Weights of a small image classifier.
Training: soap at rate 0.0014, 12200 steps, batches of 128, held-out accuracy 100%.
Rows from block 6, named by matrix and row number. Rows with one number belong to one attention dimension. Each number is 128 + 32 x the weight over its row's rms, rounded and kept within 0 to 255. All counts start at 0. Numbers have three digits each. After the name is the row's rms in percent of the matrix's.
# q: window attention query (model.blocks.6.attn.q.weight, 320x320), inputs 64-127
# k: window attention key (model.blocks.6.attn.k.weight, 320x320), inputs 64-127
q.35 102:134116088110073108142151175118157098104108036176123119155127095065150155135140133106114127160167130131133213120082096133156171126147095123124144103098080082125108126093119126111155106178150096
q.36 104:106120113099123151164100091136213127124157156116101137144149126148121137159125131146135096114209117102129200139171148096092160112130076141139139108059145127060147100170177097151076124158182087
q.37 097:151202135078191092121169146125089064138163078104061134111118114072199153161147093078150068121144145131172101178110095109126165141134132143128112092135163074106146098108160102092196096168099148
q.38 092:089175091140182143158103162143190128128172223120110130120167150115106113156087120063170164123132084148110119116163166166130173130055155153155101182175156104123141112152124157166124101097108171
q.39 102:134127139159139114097126057105164137112141180123113160104113149140142107141141110158101085096143126059088122131113134116090070160184186064091127138157130158122140144142147118161104104159174111
q.40 098:111102061148208153104135101165118114100160134150190061131159093136149132171024086072098133138101160131149179136100158159073113144113100133101099110139192100131099125082099193160176133157105105
q.41 095:107132057111190093104091134058085152118170156103090157143127151194112090120160131091103100101120077142138112084123125135094120129146144132106149069182134106112131182206172118129122088140116129
q.42 096:132167134097124091152156125118114155173126082100146130116139192105135160077168035139136095126133074153119105115147103135091114120169138114111079191128138170112086080124159130136148158148148166
q.43 093:125200109105128147111136141089153065094130112134121122182179088076128159255053094172129132137102104061149108067122118141141141131129128108107095170103144157092197123130141123070145128092143149
q.44 102:119078075116146189132048142124122100119080145100094117104155181110162116096210113131142114087093081196148114091108087144156131120082158169098156158139072123129099082128105081147101101132112077
q.45 095:138127129081083074152117175123106129157142081084091209149148144125117211126110118119144120119097142125133082153152091164139120176204127096110140126173124150113122084150116129131146129159115155
q.46 109:154094105102157102077111182203149195079168152050113141181107154096154160075120112137144132072184125116149120148182153113181124087107197129148109189134143148169115105153120084145086060189113127
q.47 088:112124089101107137083103216121130070144112187136157137170157134094124115062181140178127110113152161143108129171151125168083093135147153122081094175131147138079122138187082152099110128173140093
q.48 107:165130141128153118143124092109184137125169198166129157111115116154102145126170129143188131053147160104140160152134125112123121170126081183111180100155128056141146161088105084125115079145176103
q.49 087:097123105118176163188143111137159127068164142114135120140160114144133092155090148143093105099160111095134104105148153141048136128152143083092188082131118100128114157128134151173091113126138133
q.50 111:140125109134093130163205146106151115107146160101128051091189118145120122145170142195137152135161113114127056185101064122118200110078125162118117165143132161100126092097148148119119067150140101
q.51 093:104150111165087153138118127166116079137165159140121137154083112189145135145168111108151122142062115079157119129102155119094122128114145178150127171150075058128111137146158157067135124075135087
q.52 094:109145128130110127144106163135133098086121102137168103128132172086083116137053147094121097132111150093122155107146109179118161143142167104107109102092159124119092220106075111088204073180164102
q.53 109:123172146144073091131110143171174106145138142110066132170130135084093083106168197123126159108041097131129137153066074160121077102148184145096037142159146097103132198144102199117108190099153076
q.54 097:082135063112126108104111109100144127113139126094165150106111149129128159117111124147138156097120146173085128101076162106144095154124103132118122146106084158184196129089149136162161056165161123
q.55 106:077139107100129134104118158151126131127140177125128135096168122166072038182100109154195140136152093053110175053128152127099140173099139139087118153051101169127193148082126109117092103126137162
q.56 087:119202123174164166136154151179106083120159138087174156135184114091131125164140076134152138098189141132117140103209186120138075110106117139071150092142066149106179173106123132098142106097115169
q.57 100:126152158150173131124084127148144155151173156142113147120211073155126090144110123085120067135148152108149173139136224163099144109102107097075074104064170142133127111163153113128113125139086159
q.58 088:125120108164105160112102123139079127117169102122136159126102174138068090140081077136169103145105127111115074156152113153109070082171123113096113157104135098124099147175116165080114130177121122
q.59 098:091121052104117118131156079138085136122095164074139142195119152109173119119107111151115140068072118154111124131228104158108123133157127131104121140189178167137145105125155099140133093089185137
q.60 092:081123131102126115122111126139144136116155139123086083099096155087166139118165065112104111117210168133145106115140153123148132093164165066134161145126053129122118126102122119136176070097090157
q.61 103:155124139122169137176141156140094149100154060125091122041139117111072126118133150154134140164151075139100130155084117076135146134125173139126141128190138077143145131152092101151145127158124160
q.62 106:118147134117102140165135134121101137126121110076103147118141144108139156145182134092146122092136174161098122144120163117174149133141066197082163115149106152117080069113122159119155053119129156
q.63 096:119117185110166159091048181122127094072111098164120095151176122130162172086133153086077157140112123156138197083142159100124119186167140137100228131134183076142164087132101100109048113141094083
q.64 100:144111135153163097097104105117137098180140156136151162088170108117057097115107150134149088152119092139161132072125139173139170127150137118090150191171157164172110085123159118064125101154081139
q.65 102:131137081158099110121149113162156113076142121079129088135088107155129192112108152114143142104105126108088157185177115127128140130159083105152206155166106072130131103148121123081129145069114152
q.66 094:138174108130099179121133122085149130145193126143113132121090129160158116106198164171099168054153137087163100114114109103170148129123134177128148170109129094094142090201104126169167122175146147
q.67 094:128075160157122111078109105115103151142169140097099184099153139104125140195051152133150146154164143086188139069168107117108156130107103182182110117109165144105124093135132110104155182147128104
q.68 104:146129121152096158119132162141150098156157149103118153127112160106187155132075126126129150128129088118149134131055155157105125114164087136125107119107136043179081134114119103164102105073141106
q.69 112:103083109127146126076194102122152151164077142167136031111119141179120136104105116166195095114116176169108082198153131072104138123108127160159102054128128159080173146103139099099117196053134179
q.70 098:135124174137119124095072098137194140120150133175159124107082094110167103133169070140138119049107158168175073101097126120126095177150160144097142088204062085164122116144133187154090121119164128
q.71 118:042108076128109135151181162156138136147115162165130131066120180143155121112140054141102137149165125122135104111167147108072115105149175154146107076157149132093124137145197104147162078155124124
q.72 097:134126073096143161208148147131092148103142155147133123095116165145078174113173147119137075102086090087132184174141080111141159145146100173148188190116111129123147145145040117147118101172133091
q.73 103:144111127148127167152117089095124137183144124114075133109076186138198146150083092150207168129139139114199089106116101163113136137101140169120100109179126114092084138120137127194149143134114090
q.74 104:119080181146117119162101101125094161131118094089132153104111138072115091136130132056096111156144149146128153105112103106074132153138136124161058094118146122148164062111093131111107166104146135
q.75 101:107081111145164116132081153101117167135119158196135136101147106187146145161192141111135145213098157126160133129108105110151110164151134176067167124084095087150116111128154171123158104154134108
q.76 096:144085088094128154114176120182140103104051135127176060154109127153183149118117118102090142132101089115173114125147092154108092134181053122145125138135135122154142124098108088136094175099062117
q.77 099:136079160100164082138123095118145127122128138127149107123100190137082149183161145103131096143144133113079114120069115141087141166118161156129037091102150093162086120117138091119113161172097086
q.78 110:136154117150160124107131140141163171098162154121122115095170180110109150101116094123096160133170145146139144068117123091133102129159114152136141129173092131133078179104090091154138107124106140
q.79 093:169121138160136165098160107134135094181124144137188187160106122126181093146122161120112133115113124151147050088073144117131146110158126126079178130102101159170134139159141135175082131154162117
q.80 102:138097088081104113121161171110086100191187070124108141137109112090186086130105095109104141166063117168088105097172128094109088144141158088158111122140144120086137086167113124109171141181134091
q.81 096:146147106136112144118079133169164090110195109191071141134158092121091120136096175120118167091139098085119107112150132163101179124153121136099168096118121023167127066087160126081116114087161144
k.35 098:134146100168118136119144153118071129128152142133151132148085124113133161180147104074089163135169103082176112142102095181090130138162178110144131182144101094164115094186156141154135171193119128
k.36 100:182092101152100098118170170139124169140148130117150130183104122060136117143134137128130185223142140056129130106109149171182093077114145123162131128168200090142110126130150119124070151131124068
k.37 102:152132155147113093120113117083119115111116082140170166216104071115116110095145138077108183081132129143076146154146132101079143182176164118135119118054130089110128115123153122137105142116115130
k.38 101:075081178174112135187149121096118127134073081159132097065129105148118126157126093141145094078163125178148117114134089093199095141118136151095130163125048205118138148135137157163122159121120127
k.39 116:131065120124104113118199137153120088143167149146116139083128090127154115138121212079099157130107144069093106109158150129126149098185168108152119107130127116119101111173152110129141164169146085
k.40 105:142122165084159141145097141119070139188117154085134118148152126162173114107140117099147126144175081134141135152154090178162171094115188130102101101122097128110121141112055122153127144152087140
k.41 093:110103119129131112119086135136125127137115137147062090108109168120108136134103112152091179139117241122084156136153108145052119128170084095179113091135070167081126158107185145122110094139084116
k.42 093:069109082146163210122130156093130125107103161177129137158174136144098164149105125116096197119144155153075105092126159104146168128165074119111118090095101185112150149222127136100078062125144209
k.43 091:201169182090118100132109130111148093102160139127150096144147121111078127098086110141215144095163129068087135121127101128183135085134115152102130117107104157168167153090119093048096076090154157
k.44 102:144142113090142115111185096144091149157116148114169116134171122137182130134059109121115096128119126182021066170160144130084110120118074149143142131077108123183111122115112159166177105120174162
k.45 097:079138102110123160122101175119168168127140114161092097121044116140129094094163133128211139085062142172105157127089143143144083157115109147134137160130086098105147154190149168162127076120150077
k.46 108:192094135158117117185172107170080115149069113109130168079078083128153077150172121062134093139160119179174106165123165157126118146123109141166117103118183059120064088173131132126083149178155085
k.47 088:107140173101130155113116090134094164134165143102086086133165122182095158094103073169070054101135176155140072165076161121102091098118070152173172109130109133087071148130110124108175069091144139
k.48 106:129165072105158119076068149220134110169140071138105143128215120117151122090117148124140153123122102121169084120115164115138131076155104137161109077149164154144162139097153172128174133094168075
k.49 085:164125096129107080159146073139090144153122150096105159123201073161130148114111081165087105215098097138137130153094137127193120064194152117173130082181138152096117168061124140104149156138131119
k.50 095:170115095087154143120150094143110183128099122065116102141125121111142093148104120132116109133127122135089104116107131139142083141091080101085061165134111174084093098107108130122158097100157127
k.51 092:122089086088117051151131164144125147150116094140145101166096144091126088117100110131106117064141071166117091046101123190133112134099131164067146105096111105126174121087134112084168174116154121
k.52 093:105112112112135169152138141137081167155168100145136113130117146175077099118112135088110085104120150135129099205073145130132112080190155163138046143130080133111141087153093097134180159168160171
k.53 109:099089158123106132094150127174117107184105116080130099106156124148134095174165111126114133099155106089116136115146164081166171138155125122159145155138087170108162139200101125142157064127062157
k.54 093:163113125179149109117151152160041152115135129123095101117144145154156118149134146126064164104087079202104151168135095140133096100152113183211084114165080163121125088134122101112123124186189151
k.55 094:157131121139152162160145091108140084132123164203139131127141083147092143172106169131151130103103114128128115135132127057131175090165090132156208158136174155180137139053091100121134160148105138
k.56 093:147113176125109035125119124140201147123103111091105124132112142124074096064152155152173156149156140120163147141120143149130119132063129133097093132103177096144210108057167111100158134094103165
k.57 095:144180116136119152143084192140121128141134101126098142119138102106106170107102110102106149173126139071090055115127108091154085082122211091129210084111181125084114156130086150116209169096130129
k.58 093:074122160119123158142137073119146111097076126139063135112119136154167076153164145107177130115116109122173211127123151158166141119140070131173145070103156094101182119118099077112116120144205144
k.59 100:081087162118107133193090181139155128123126110080101125046095142149138115120146116119140044149155166085128137121123119100148137098149117155155142131103106126109095115146126113143123063110142148
k.60 093:194118067180138135141164095091100119131110154139145112199152118104104148132157165153104194132051064169134173141139179132062193138164100157148096077137077106108151132116180092123095182166127120
k.61 104:138111091160186155073104081200144101119130170108185153085177110129115095102174164130081195126098135100117173106034094133078091160072111131127162107128138124056181141128106090167158138060144128
k.62 110:076134075183110120138067145089161122084143066131101084123115120116062164124161163125097128131117113094171156101150130124138185115092190126140064127107118054131124150189120122169130106178099097
k.63 100:117192118083104084183128165147133119156151118078113142130115118147085112161086106151172153120142123165115048129101168166067084090176098113120102147154107085077090141124117156186110106113087132
k.64 099:099125128194140130068131120103110113112084134143096182121176188177140099113161133135177124169148184147124194179120156154149146083141090077170190147084148112131153122164090082165077098118120230
k.65 097:124141120155143093087135129153169073125085147098109120114126112100096119148087155110117154177136121131133162061064120160148082117102123181120120209162187136149144134087142184045113133149118133
k.66 096:089127123187145093075130115146162153120107086145167110182121118140185146091160171121101135139106129121113140074101131057069130153122169113146124133116096127119098158104157180111165131114136107
k.67 103:118095147162168111082136113068106147123183120156144155089121113066168083110109124128130143124118167192119150134091149129159100148119127192082095081108051123129171127143121130104128120129168088
k.68 108:165155147109082114095135163091085121108146126199096120137149099179150077115140116149081124089124095150109108115128100161080160162144148084153147110122173106071102136124127125181137140122146139
k.69 103:138181142157145151098103107113169096057121150130106199163081168177120107168113162172097156141129125161091138174113072130156199134074101115120117132120137164090158119119140142073161186165140103
k.70 099:159125122092122113141132090106085137153129151097093110121054143192121148140137121134190123145165156132114117175140117180161160112116113126140158120156135156083132210140112123102154104144129139
k.71 116:092132102115099110178126125110144094131064122108073150144080136117095104175135098163104195113128128102114121146131146114076108136155119121114138069086132098148071182092143178120183114117098111
k.72 105:120068141154131130077136117169142092153137127107150093098149088095158139094047124131070133121158141067137200090102115138085121126156167132041126145164136104176158156105165169062138151159098185
k.73 100:140087136149129144145155143165149160067126125184100177157121095111108048096117100150156073124103159153132061114110147103080120131054115159101093158143083117150147142145099120167137117097135086
k.74 106:161138138108153123097116158119150146175140169151107072104141099081146121098153143091126136150133145150144095134173111130114147116173101169050156103116104131086105147124111202129108111087131152
k.75 109:117155191189122065088193069133106121126106188066159135099091108096131154103158144147104079118160135097104121151056161125144106113138196133074182129079161168098141141149131170121102109136146125
k.76 088:098103129110118139120171157169129153124077104159113137145146158152071108122056152124150146111082144136089128124186128167120157108087176159127164153131159158073100128143122152124102081152149156
k.77 105:128141129150205143133103168105159087133098126139101128159166144155070095112114145068081112134115150082139188109120108198112163108165129145062107143118158171115129163169149106131096116111098213
k.78 107:146133119108102104119166151137148102166164093124171128150111127114076101154105105166138123125095141012216134150147150185130172167098127148096091142131095105041115179142142070130071098116177179
k.79 093:126114145119167157161170082083078152184138148097154150102183177175157151128119132168165122108150118126088083189107107150077126167142120077091158088134084132137191078079086141106113124137135111
k.80 100:132123135165101156157109154157106116075131119141128154226107144090099172162175141150110139183095118098106114116148095160142122151124121131121097100092118122146105151096134095104141134141083157
k.81 101:183176118064099135197118172088096112120150105104140116167113144237151094123185140164144136085196119093106129165125135088130123174063126066138177055079174133086117162090134172122086112114146116